From a checkpoint of a small image captioner: 40-pixel images, decoder width 128.
Rows from block 3 of the image encoder of a small image captioner, named by matrix and row number. Rows with one number belong to one neuron. Each number is 200 + 20 x the weight over its row's rms, rounded and kept within 0 to 999. All counts start at 0.
After each neuron's rows are labels from the 100 images, of 14848, where the neuron reaches its highest value: "peak on" is the class under the peak; "place" is the part of the image that holds the peak. Only what is clearly more common there than usual is listed. The data: rendered scenes of toy objects such as cars, trees, mugs and chairs.
# fc1: MLP up (encoder.blocks.3.mlp.fc1.weight, 320x160), inputs 0-159
# fc2: MLP down (encoder.blocks.3.mlp.fc2.weight, 160x320, transposed), outputs 0-159

fc1.297,220,231,195,201,200,176,186,189,229,203,194,202,192,224,192,210,241,220,216,214,216,190,191,223,187,216,217,216,235,233,203,214,209,190,209,187,170,241,206,199,199,192,219,224,214,180,206,222,191,207,197,201,168,248,188,182,141,170,213,179,181,219,177,205,199,198,234,211,223,176,219,178,197,164,215,192,218,207,152,181,195,208,164,223,211,218,201,199,221,183,159,181,207,200,211,196,199,187,207,200,209,222,181,172,182,204,239,199,180,225,160,190,208,237,206,193,178,225,204,176,175,224,192,195,215,206,206,222,181,182,182,187,170,215,189,201,195,241,199,239,193,212,207,184,227,225,208,227,210,179,213,211,223,209,171,203,162,209,210,185
fc2.297,202,213,216,162,177,184,206,194,200,180,191,195,208,196,188,209,205,202,178,205,211,193,234,185,176,193,208,197,205,178,214,207,224,225,185,177,185,209,230,169,167,224,168,199,246,222,196,173,198,205,209,181,191,172,168,202,196,219,206,211,219,205,216,208,170,222,204,209,184,200,231,219,184,148,193,227,215,235,211,232,176,219,213,204,220,206,240,200,165,210,198,173,214,213,203,203,246,201,194,178,183,203,143,226,213,182,187,243,180,185,177,198,184,228,205,173,196,158,182,197,205,187,237,199,197,222,196,182,182,182,173,210,197,213,191,211,220,184,197,176,185,226,195,190,170,210,226,170,243,202,205,170,183,192,194,237,207,208,211,212
peak on: house
place: centre; middle right

fc1.14,194,177,181,198,162,147,189,210,196,181,201,177,194,216,171,195,192,202,219,175,244,204,180,209,186,213,193,177,206,254,210,241,208,199,164,171,216,198,206,192,195,208,204,190,185,189,210,203,202,197,189,227,202,214,171,205,210,216,182,164,176,171,170,185,201,189,170,203,230,197,205,212,177,228,220,180,212,195,196,226,189,188,180,202,189,209,219,186,196,212,184,197,206,213,214,186,188,168,189,182,193,184,211,191,197,209,208,226,150,173,173,217,228,220,150,198,202,202,195,168,192,195,210,193,201,197,185,185,217,191,163,220,173,182,195,163,231,198,264,240,199,215,154,199,219,200,206,200,233,211,206,193,221,215,186,197,235,206,212,183
fc2.14,204,201,227,247,236,203,193,196,220,204,253,176,165,180,210,216,222,182,215,211,201,185,233,177,228,247,192,164,207,210,223,200,251,223,169,224,214,168,202,186,179,176,189,227,215,202,177,240,194,196,201,225,202,136,213,222,178,191,225,214,189,201,170,174,205,174,207,210,182,202,242,189,201,183,229,194,178,209,208,173,197,197,195,199,221,218,210,223,200,208,214,193,196,203,221,200,195,177,199,216,174,203,196,197,188,206,202,194,190,188,158,219,194,194,218,211,205,190,218,220,181,193,231,200,208,189,234,204,185,203,189,213,197,197,182,183,236,204,179,196,217,237,175,217,194,187,205,202,191,190,178,215,225,232,172,219,174,228,210,197
peak on: arch
place: middle left

fc1.48,171,196,225,201,204,238,206,205,192,226,217,194,188,162,178,241,188,202,223,187,193,211,192,207,218,217,264,206,185,186,184,227,208,198,221,180,217,201,205,190,228,203,197,185,234,244,196,216,216,176,180,202,206,198,185,194,229,196,188,165,192,186,199,182,178,190,198,227,166,192,218,192,177,221,212,195,210,191,214,198,192,212,215,186,168,209,210,164,249,198,184,196,189,237,210,184,152,186,224,219,212,213,238,204,211,217,211,242,178,216,228,219,200,228,206,217,179,197,178,200,229,208,223,204,172,185,225,209,195,176,219,219,210,188,206,231,212,193,237,162,189,210,214,222,220,201,192,220,186,235,169,218,189,209,170,184,193,208,207,226
fc2.48,212,200,210,186,222,206,184,181,172,222,175,178,261,192,224,207,216,213,183,177,180,142,200,213,203,195,230,176,192,187,209,157,176,196,212,198,196,204,189,203,181,211,183,198,205,210,215,202,179,196,192,236,181,199,208,182,216,226,170,208,216,179,169,200,221,194,157,227,212,191,233,165,197,219,194,200,188,205,215,197,188,203,187,177,223,218,189,174,191,183,177,187,216,198,176,203,206,221,198,211,169,185,195,157,200,206,214,180,214,176,182,162,198,192,221,191,188,174,202,199,207,187,196,175,193,193,212,180,236,140,186,189,173,166,167,192,186,179,190,208,224,196,186,206,178,172,148,221,198,218,176,175,181,231,189,209,203,198,221,204
peak on: trophy
place: middle left; centre

fc1.276,207,228,181,207,204,213,204,204,188,196,181,175,184,240,210,260,180,223,214,181,188,185,180,169,194,232,160,212,201,186,189,207,186,192,184,197,191,199,176,160,175,156,169,203,202,208,169,195,205,206,205,209,214,171,225,160,189,202,170,191,174,186,151,217,194,207,203,222,194,186,201,209,200,171,223,183,193,203,203,210,174,185,226,222,236,199,173,188,217,187,190,218,178,192,192,231,249,179,199,203,202,184,218,225,184,196,212,213,194,191,217,186,202,199,191,168,213,156,181,169,205,160,183,192,223,197,200,191,215,205,205,169,220,195,202,192,186,206,192,187,179,211,186,227,204,210,265,195,179,177,189,196,216,188,178,204,183,162,192,182
fc2.276,178,201,204,199,192,197,194,228,188,198,186,159,239,206,249,187,224,230,169,217,208,204,194,173,189,192,175,194,202,203,195,209,227,222,184,198,181,198,184,200,190,202,207,176,193,190,193,230,201,170,190,210,162,228,236,209,182,263,185,197,223,194,182,186,208,207,228,178,240,209,210,188,192,225,205,217,204,164,219,214,235,207,195,187,156,183,191,211,188,201,206,241,210,210,178,208,199,183,197,165,119,220,211,217,185,209,193,210,185,189,171,190,217,179,200,157,199,193,199,200,172,175,220,210,171,213,184,186,196,188,228,191,201,212,227,214,206,233,187,197,200,191,187,214,188,199,203,195,253,205,184,217,223,187,201,181,196,196,199,196
peak on: mushroom
place: middle left

fc1.249,198,209,210,234,202,217,163,185,225,226,219,231,135,171,209,192,233,224,197,172,177,215,209,175,234,226,182,200,162,186,210,221,191,142,182,206,208,215,195,188,210,198,233,182,197,201,223,193,171,190,208,200,182,212,230,209,183,216,196,202,175,209,187,212,233,228,184,191,194,204,206,212,214,188,193,174,219,230,205,193,252,194,199,172,231,198,214,195,213,218,189,150,192,182,184,176,201,199,203,193,191,195,235,219,174,213,176,204,240,198,193,205,193,224,211,199,195,209,194,187,165,189,196,204,223,191,218,197,204,201,177,176,187,211,196,196,217,214,207,218,195,213,184,215,210,188,218,225,189,210,188,225,198,175,221,189,191,215,134,236
fc2.249,196,163,199,202,211,208,180,224,209,210,178,181,230,209,193,202,239,213,203,222,182,216,214,217,216,195,167,202,204,197,180,191,224,229,207,185,194,190,234,196,202,226,243,233,225,171,168,189,166,228,208,183,182,187,198,205,179,213,190,176,241,194,212,181,233,211,192,170,159,200,189,211,228,199,217,178,215,193,223,209,224,189,186,201,182,180,168,209,224,236,218,195,180,188,197,214,190,183,183,206,175,179,209,185,197,190,180,235,203,183,223,228,243,198,181,208,233,193,241,210,183,214,218,196,196,206,184,192,172,222,168,217,219,225,218,184,220,177,237,193,224,212,208,178,195,218,178,202,189,188,189,220,179,154,233,178,191,209,169,192
peak on: mushroom
place: middle right

fc1.263,205,189,227,173,165,181,153,173,197,184,203,189,216,197,223,158,210,195,190,231,192,197,227,188,209,210,203,209,213,161,217,206,185,208,192,213,214,214,192,168,259,180,186,205,189,214,238,188,192,210,219,162,174,198,184,227,213,178,198,169,178,187,174,179,178,232,204,221,187,197,208,192,241,207,196,216,187,199,215,229,198,222,182,227,209,209,207,221,192,224,193,218,205,150,187,164,202,189,188,205,191,223,189,203,203,205,170,188,207,223,214,193,193,205,195,249,164,187,193,200,178,188,179,211,176,209,193,182,215,228,193,173,214,198,197,220,188,179,201,175,206,189,209,220,189,215,201,163,193,136,193,207,195,226,215,211,165,205,176,176
fc2.263,236,172,195,193,175,234,234,194,198,186,214,186,205,200,195,203,231,200,231,191,200,219,195,208,210,212,200,227,217,205,206,206,215,181,190,237,220,193,189,196,210,202,157,222,178,207,183,193,166,182,172,236,181,211,210,197,181,176,176,186,157,204,210,235,190,159,211,225,165,212,196,260,189,197,234,206,189,203,218,219,185,177,217,210,190,200,217,191,161,184,219,191,200,204,203,180,260,196,202,175,207,199,243,172,176,225,197,211,185,204,245,183,194,186,193,199,186,196,206,212,212,216,180,204,153,197,188,224,184,172,185,195,184,212,174,204,180,205,172,196,183,207,195,226,192,167,182,187,190,214,218,178,183,232,201,207,233,202,193,216
peak on: truck
place: middle right

fc1.260,176,207,188,214,186,167,194,208,218,207,194,190,151,201,207,162,209,199,183,224,194,180,222,202,158,220,210,178,211,198,169,209,196,215,222,209,203,237,182,198,194,222,190,194,179,222,210,211,175,234,191,189,214,196,210,192,202,171,156,174,184,183,173,195,174,233,216,206,209,184,255,182,192,210,205,192,214,186,160,207,202,221,226,160,240,201,165,197,207,169,198,204,176,207,220,175,198,201,198,207,219,176,210,167,171,207,181,222,207,188,200,195,185,213,210,221,199,193,214,202,204,180,216,199,232,199,237,197,235,187,231,172,195,197,198,207,185,171,220,159,224,218,187,211,212,189,187,235,208,158,186,233,182,194,194,158,196,197,184,175
fc2.260,220,206,217,222,188,217,189,205,194,206,225,167,187,170,199,167,177,202,205,187,206,235,215,221,195,203,198,195,193,217,227,199,210,217,218,211,196,181,204,203,187,200,184,206,207,197,218,210,198,220,229,201,196,208,190,189,190,203,193,239,218,239,184,200,229,213,198,231,201,197,256,220,185,195,214,235,210,196,202,208,167,176,209,161,195,249,222,185,222,202,195,208,166,169,199,220,186,207,222,161,233,227,228,177,238,211,193,196,191,209,243,204,219,211,238,201,193,212,196,175,192,225,189,194,204,211,193,171,184,216,227,206,204,221,158,165,163,194,219,190,175,173,194,183,243,201,223,167,195,235,190,214,214,183,217,212,219,240,189,183
peak on: arch
place: centre

fc1.166,182,178,172,210,186,209,207,172,190,159,199,185,184,226,191,199,169,226,199,221,181,164,191,186,171,246,194,176,209,179,167,159,209,178,227,212,186,173,219,212,198,214,181,218,205,231,246,239,199,189,188,234,206,186,224,193,229,184,199,173,207,188,192,199,194,188,204,227,184,209,201,189,193,210,212,213,183,213,210,209,193,247,239,210,225,206,214,222,164,189,192,196,208,202,197,177,216,201,205,188,193,188,180,185,150,194,212,165,206,239,168,224,207,215,197,200,181,208,193,224,197,189,212,209,217,208,199,207,170,213,201,167,220,211,192,242,233,192,193,192,197,182,162,187,234,209,213,236,219,189,196,208,172,189,188,212,166,229,212,204
fc2.166,211,231,201,219,153,194,160,220,192,225,194,184,208,171,193,170,210,187,195,215,175,209,176,198,229,218,184,207,213,221,158,209,224,193,228,220,200,183,250,197,174,159,192,202,185,203,226,211,229,202,182,196,173,198,225,216,189,198,175,221,237,148,199,219,207,193,200,186,222,225,212,187,221,213,208,214,212,208,240,184,187,204,203,215,195,208,203,150,199,177,232,218,180,167,217,204,240,209,216,240,235,205,198,205,198,232,195,205,202,191,202,194,168,180,203,210,188,171,201,201,176,212,220,198,199,224,211,173,167,184,197,213,191,213,207,220,220,160,191,179,232,219,185,235,204,221,214,199,181,208,210,213,181,222,199,199,173,190,197,179
peak on: truck
place: centre; middle right

fc1.261,176,185,221,221,187,192,203,204,167,173,204,213,158,190,223,188,177,190,213,176,224,223,195,248,188,241,179,180,232,163,242,211,220,221,211,211,228,185,212,177,236,211,164,206,197,216,178,173,196,228,207,213,214,190,223,199,199,188,193,203,211,176,182,223,211,164,220,222,192,200,208,222,221,198,199,226,215,206,204,209,208,217,197,224,198,184,197,215,199,224,193,187,222,216,172,205,178,178,210,151,218,185,247,205,210,191,164,174,198,205,213,215,223,184,183,197,194,211,180,243,188,211,209,198,180,226,192,214,199,180,231,187,193,217,234,229,182,222,163,199,210,207,190,223,208,212,171,171,221,210,195,183,185,176,171,186,202,193,218,235
fc2.261,194,204,207,214,218,202,211,215,187,158,178,208,190,242,214,186,171,199,205,259,181,203,206,187,196,201,193,169,224,210,222,258,202,185,215,206,189,214,212,210,226,218,184,246,201,172,197,202,209,193,228,211,187,168,189,165,176,203,221,198,211,190,195,198,195,184,218,204,208,206,189,189,165,191,211,218,203,198,128,216,212,217,166,209,174,188,186,196,193,172,180,214,158,202,223,197,190,221,202,179,200,244,195,163,218,199,176,192,173,196,203,209,221,188,210,240,220,144,203,193,188,203,211,184,180,198,197,212,191,199,200,194,202,195,215,184,165,182,189,209,201,196,157,173,171,189,215,215,213,193,209,185,218,181,221,204,234,180,180,209
peak on: house
place: centre

fc1.6,156,182,194,141,238,211,189,188,153,216,169,203,196,235,216,206,228,206,186,216,212,164,188,208,190,240,202,218,215,193,227,214,188,181,216,192,186,222,209,220,192,193,198,195,192,222,195,237,182,196,196,187,178,203,204,174,219,224,171,191,185,209,174,216,210,196,174,212,226,190,188,209,217,183,202,147,181,182,200,164,233,167,169,200,148,194,192,177,215,193,163,195,200,201,181,221,212,207,219,199,174,233,211,194,192,228,214,182,227,182,224,193,212,217,208,206,203,184,222,174,197,216,212,199,211,217,201,195,186,207,199,165,195,225,197,217,188,212,186,226,229,194,190,209,201,185,209,159,247,192,215,206,210,221,208,167,229,196,213,194
fc2.6,163,219,212,178,200,219,202,167,234,195,191,199,200,205,245,233,162,227,164,223,206,199,199,208,212,196,195,197,214,176,189,222,173,202,197,207,202,228,230,198,186,185,200,169,195,160,185,213,200,206,180,210,208,174,204,185,171,208,211,177,193,214,217,217,218,192,191,192,213,197,191,187,218,199,197,188,189,194,229,172,218,194,193,182,241,211,224,172,221,217,228,187,216,234,193,233,181,230,219,218,216,221,187,233,197,217,198,216,167,221,192,176,191,229,235,192,157,206,212,188,195,202,215,191,190,206,225,207,220,190,162,186,187,201,220,199,159,238,198,170,206,199,243,188,165,166,212,176,214,210,173,201,225,191,199,238,166,209,211,217
peak on: house
place: centre; middle right

fc1.294,210,229,157,182,194,164,185,181,216,174,160,176,189,209,181,184,197,245,200,189,187,159,224,183,231,222,184,192,221,175,209,181,196,211,186,204,219,217,157,202,200,197,226,185,205,190,219,240,188,178,192,202,182,200,226,238,225,216,191,180,206,190,193,204,205,207,183,204,152,174,159,178,233,187,166,190,178,228,174,191,210,192,174,227,217,237,182,223,186,173,171,248,196,169,210,196,204,240,215,218,171,204,192,219,199,190,187,193,209,193,168,213,173,208,221,213,189,204,183,177,188,220,189,211,198,206,202,186,200,190,176,210,195,195,225,162,225,205,210,186,215,191,213,185,198,213,183,212,209,192,201,206,218,220,197,159,224,215,211,193
fc2.294,210,201,212,205,206,185,202,203,201,190,199,227,162,219,192,183,189,214,228,223,201,197,159,226,203,168,195,205,216,214,195,198,232,178,186,218,213,221,169,194,225,212,190,180,236,233,210,212,198,188,239,252,195,173,163,189,235,216,208,228,184,204,244,164,212,224,211,219,231,177,184,215,206,185,199,192,194,213,195,165,226,168,230,230,207,228,186,177,184,205,189,187,213,183,224,174,207,218,194,182,221,203,185,214,225,227,187,224,209,218,237,186,179,198,210,213,174,189,214,214,176,193,192,186,220,197,194,183,201,175,188,230,190,193,225,170,188,178,177,178,207,186,209,221,164,210,217,210,166,197,200,180,154,214,187,196,173,190,232,191
peak on: house
place: centre; middle right

fc1.214,233,215,228,186,205,190,167,214,199,220,196,200,196,183,208,199,189,194,192,232,214,212,198,207,223,228,188,190,177,217,170,198,199,198,196,168,181,223,162,194,212,173,189,199,212,195,199,204,229,193,163,216,201,223,185,212,239,253,187,181,212,185,196,216,224,199,216,210,208,178,219,212,174,202,147,216,215,175,210,196,184,218,159,216,211,176,191,198,216,203,203,229,185,217,237,200,211,185,244,190,190,211,196,183,193,204,140,209,220,190,203,199,164,218,218,186,188,196,189,194,205,211,196,202,257,223,196,174,182,170,195,222,210,194,196,225,223,198,206,193,207,201,179,235,222,207,192,152,222,187,169,210,201,220,242,229,200,235,189,199
fc2.214,204,199,206,211,206,194,207,177,195,185,174,205,174,187,180,201,204,197,185,194,205,215,236,166,201,206,212,188,212,194,212,216,157,191,207,209,210,168,191,186,212,224,216,207,186,199,198,238,217,253,217,178,210,191,232,203,207,143,204,203,228,185,223,228,170,189,158,194,202,203,202,191,193,149,218,220,212,203,184,231,232,217,197,216,195,152,183,187,173,214,199,181,175,179,180,199,167,214,182,187,153,195,205,224,216,206,208,180,209,210,205,236,224,215,219,193,185,175,193,153,190,222,224,221,188,225,230,219,173,243,205,198,183,204,202,170,197,194,193,214,198,216,206,183,219,173,176,201,212,217,210,231,166,228,199,209,206,176,204,188
peak on: truck
place: centre; middle right

fc1.306,235,222,184,183,207,178,203,209,178,211,209,177,192,208,214,225,158,229,218,199,205,198,202,194,226,205,203,174,185,176,208,223,212,182,210,188,219,202,197,208,250,185,166,207,229,221,216,184,169,150,218,245,201,213,211,184,209,165,181,177,169,172,206,187,207,224,207,198,137,185,188,201,217,207,226,203,198,195,212,210,192,188,196,202,204,193,189,202,190,179,215,231,200,213,188,200,209,170,219,224,212,203,198,156,176,213,166,168,248,220,208,192,211,193,187,163,204,196,179,215,192,188,164,154,216,229,187,213,173,179,197,165,216,208,178,196,197,199,226,224,173,199,208,201,223,183,195,218,201,214,201,216,205,213,222,210,162,214,208,226
fc2.306,232,178,159,236,226,200,196,229,213,217,247,215,195,156,218,165,187,241,195,209,220,214,180,201,189,211,203,223,194,198,197,217,177,221,234,203,193,220,189,216,183,190,203,172,201,225,232,190,224,243,214,177,214,217,213,201,207,240,185,188,234,191,213,210,200,208,217,182,176,205,190,197,185,208,166,169,196,208,221,207,224,215,226,175,190,134,206,190,191,200,184,183,204,182,160,208,194,186,150,208,202,198,211,232,191,208,196,227,206,196,194,236,175,195,215,193,182,206,198,229,211,227,189,221,218,203,172,203,202,167,211,215,207,199,185,198,221,190,190,221,189,183,183,201,211,198,219,201,220,196,225,213,211,162,184,203,212,250,212,207
peak on: mushroom
place: middle left; middle right

fc1.159,208,180,190,184,209,209,211,173,166,191,166,195,239,173,229,183,182,228,197,210,218,179,175,260,198,234,204,214,207,186,219,203,182,226,253,233,208,259,206,208,197,159,178,203,194,231,221,201,216,170,207,182,213,204,213,201,206,198,190,209,196,189,237,179,199,189,214,197,216,201,194,208,182,201,206,196,213,217,146,191,234,200,190,177,185,186,201,236,207,178,173,193,204,215,209,205,212,197,205,190,190,218,201,236,224,241,174,184,208,195,228,230,194,205,203,211,214,204,200,234,191,209,179,235,250,187,181,183,188,198,171,201,198,202,183,199,203,197,202,195,180,202,191,200,245,218,203,196,184,177,209,214,189,176,173,202,205,234,184,179
fc2.159,199,220,227,170,204,219,209,220,201,207,180,186,206,214,182,157,212,186,203,222,190,203,210,199,198,204,143,201,229,242,201,189,180,158,244,197,250,177,207,174,167,207,174,213,211,167,214,192,169,193,214,177,193,192,171,199,166,191,169,224,210,205,203,192,210,206,178,211,211,218,212,230,204,229,212,189,211,230,200,196,177,201,212,194,229,216,175,174,227,188,232,229,208,207,223,164,218,209,235,198,183,201,168,198,199,213,217,189,180,202,191,193,194,181,197,209,211,203,207,181,214,210,224,214,182,240,183,182,195,187,165,230,219,207,169,164,234,202,191,224,209,215,216,202,208,199,184,214,194,208,202,186,240,177,165,174,198,210,226,212
peak on: arch
place: centre; middle right

fc1.51,247,198,183,217,217,232,192,177,233,183,212,209,178,151,180,185,165,178,197,177,198,185,178,247,205,183,243,222,208,179,226,212,186,169,200,177,174,204,213,189,182,218,164,196,217,211,193,207,210,220,191,155,216,187,184,177,195,200,211,202,150,193,187,194,206,216,195,210,157,175,211,229,176,236,177,215,208,205,199,197,218,197,183,154,203,214,209,191,211,197,214,174,195,208,211,227,192,200,217,148,184,199,218,213,193,212,212,217,193,200,173,222,180,222,186,209,170,206,190,208,220,226,219,190,198,171,239,189,190,210,185,185,206,170,161,212,192,173,186,166,185,191,188,197,203,207,210,202,170,235,189,188,208,211,197,209,227,198,202,185
fc2.51,230,148,211,173,169,211,212,212,171,193,181,189,224,221,209,208,224,177,235,195,203,205,200,239,229,217,215,193,220,182,206,181,177,179,237,196,207,228,213,206,216,192,208,237,209,189,194,205,189,195,203,189,209,209,195,186,212,192,163,204,220,221,245,209,178,234,206,216,209,187,178,208,204,215,189,171,187,170,223,198,209,173,190,197,220,195,211,178,182,220,235,195,190,200,198,225,223,205,193,195,210,188,189,135,208,238,218,207,206,210,193,186,191,190,229,190,228,203,209,163,183,175,182,176,173,154,163,236,202,215,244,240,203,198,198,202,171,195,220,175,218,217,181,193,233,215,172,199,205,181,180,205,195,208,212,193,220,194,195,205
peak on: trophy
place: middle right

fc1.281,200,202,182,177,214,243,200,208,215,170,218,214,205,174,201,242,194,188,205,207,161,212,217,228,212,193,195,177,239,189,183,196,219,176,221,238,222,201,194,168,217,198,208,200,192,182,187,141,175,202,210,187,205,221,187,237,216,214,180,191,215,214,215,203,204,197,206,206,175,214,217,196,232,213,198,184,206,178,177,199,211,201,246,175,195,141,209,198,189,192,193,170,197,188,189,229,155,179,209,197,212,236,227,207,191,213,199,230,214,203,218,234,199,217,164,187,208,169,187,194,202,212,212,208,200,217,206,170,195,208,170,222,236,177,176,201,194,187,192,231,200,198,171,214,212,184,233,163,175,195,220,192,225,202,178,182,171,189,172,210
fc2.281,212,187,208,205,176,168,206,179,214,184,209,161,178,209,215,206,236,171,195,219,208,194,180,198,181,225,193,213,206,175,181,200,248,224,174,200,185,215,250,195,214,198,186,183,191,247,183,205,227,188,214,213,194,167,230,204,210,190,212,226,201,170,224,203,219,207,164,182,204,224,207,217,187,179,196,167,216,240,203,203,215,236,215,220,248,222,216,219,215,194,200,189,209,216,185,235,220,189,213,207,216,169,219,191,204,204,176,170,218,193,206,233,188,176,153,195,212,200,164,186,208,193,202,171,220,209,211,198,193,199,198,213,187,168,192,222,210,195,190,184,211,205,192,155,192,158,195,197,197,172,210,205,179,197,169,182,197,176,186,246
peak on: trophy
place: middle left

fc1.248,202,179,205,229,195,195,198,160,173,204,196,220,185,179,215,170,208,181,201,173,190,205,235,176,187,166,214,215,198,174,194,168,188,168,183,179,218,207,179,196,207,200,200,209,218,159,183,215,156,204,190,189,186,245,196,191,190,205,194,179,209,170,191,193,237,159,182,198,178,209,215,197,186,208,161,179,239,205,178,174,199,192,184,230,175,198,188,172,198,198,211,196,173,205,231,200,207,202,217,189,173,191,173,207,169,176,179,194,187,218,202,225,227,161,207,179,238,202,178,193,207,174,198,191,183,190,207,196,201,211,198,162,209,220,181,213,202,165,200,181,227,195,181,210,225,178,207,160,169,169,231,215,210,212,219,155,209,183,202,228
fc2.248,196,238,200,221,225,203,213,215,186,213,212,193,213,181,230,185,186,215,229,223,219,200,221,205,206,199,233,171,197,193,206,201,210,214,201,213,192,176,201,221,229,197,183,208,194,195,190,215,190,203,214,209,178,204,178,202,219,140,198,188,208,201,199,229,218,219,215,161,202,223,281,199,217,159,194,183,189,222,176,175,201,199,221,221,211,191,163,198,189,168,189,187,203,225,193,172,182,188,243,230,207,171,218,205,191,209,205,184,221,232,216,204,215,198,193,211,226,203,194,190,215,228,168,208,200,205,221,187,191,204,193,188,219,197,219,205,211,211,210,153,197,219,185,201,237,252,216,217,218,203,183,178,218,219,215,206,161,200,244,167
peak on: house
place: middle right

fc1.77,260,188,182,186,163,171,197,186,180,195,212,204,199,220,200,224,230,228,221,181,220,199,185,197,197,205,179,208,194,192,184,185,195,192,177,235,178,211,188,178,178,177,219,195,222,189,204,179,216,170,193,173,168,201,244,187,191,166,190,204,192,245,187,241,230,168,192,184,186,205,201,203,227,213,208,202,188,193,170,189,195,190,191,200,175,201,186,220,194,190,220,221,231,213,198,199,183,189,202,196,204,158,181,213,181,172,221,165,222,204,211,182,220,213,174,192,209,201,158,159,207,184,193,226,154,222,202,196,173,185,223,205,224,196,177,187,216,193,203,204,199,196,222,165,222,181,262,212,200,202,218,165,211,202,219,197,203,187,218,204
fc2.77,201,222,192,202,188,187,165,186,169,188,207,190,194,210,241,187,195,188,184,218,220,192,218,174,203,223,180,172,217,209,226,189,200,219,179,198,180,202,180,198,172,166,213,194,220,192,204,201,164,195,178,188,232,184,217,178,185,191,171,217,198,237,242,212,261,208,208,216,222,164,222,207,191,225,226,226,198,224,189,239,207,206,179,184,209,193,207,191,200,189,194,216,219,213,211,224,194,182,202,190,236,210,180,215,189,195,160,205,194,194,195,172,229,206,189,223,204,205,200,186,206,213,200,200,174,201,185,180,220,171,215,176,158,250,203,178,213,180,193,187,205,180,197,165,225,198,171,175,216,217,207,219,198,175,193,173,188,195,138,176
peak on: mushroom
place: middle left

fc1.168,188,219,226,191,247,226,167,200,219,190,171,215,191,202,203,168,208,207,170,189,193,179,203,199,180,227,214,216,209,181,209,191,231,195,226,200,198,206,166,244,184,191,199,171,217,216,229,149,223,216,246,210,197,207,232,232,212,194,204,184,193,237,170,191,207,224,182,212,185,214,199,182,163,226,189,196,238,185,182,188,208,186,192,195,198,185,226,213,180,214,244,209,201,226,202,212,193,202,208,177,179,231,215,214,212,210,202,235,205,188,202,198,202,237,181,182,228,252,204,188,199,224,233,199,199,199,199,185,224,209,238,170,233,202,231,193,187,230,196,206,202,223,206,213,194,200,201,186,230,214,219,206,220,188,186,188,212,241,191,219
fc2.168,222,182,208,194,177,176,166,210,193,210,177,150,183,206,228,202,193,201,191,196,211,194,195,233,181,202,210,205,210,196,195,220,208,204,209,190,208,197,182,217,203,174,243,204,193,221,175,206,180,177,155,229,196,213,201,195,179,232,210,216,181,216,195,227,205,199,234,208,214,203,187,209,204,202,194,224,201,199,205,207,216,195,199,161,199,189,190,151,185,191,174,166,169,193,212,201,185,167,221,187,195,208,173,239,162,221,193,208,216,216,175,203,217,216,237,180,192,225,184,217,157,157,207,167,198,190,149,189,220,212,182,206,207,203,198,181,184,188,234,229,199,201,196,224,174,215,203,188,215,201,210,205,201,243,182,171,157,222,199,250
peak on: candle
place: middle left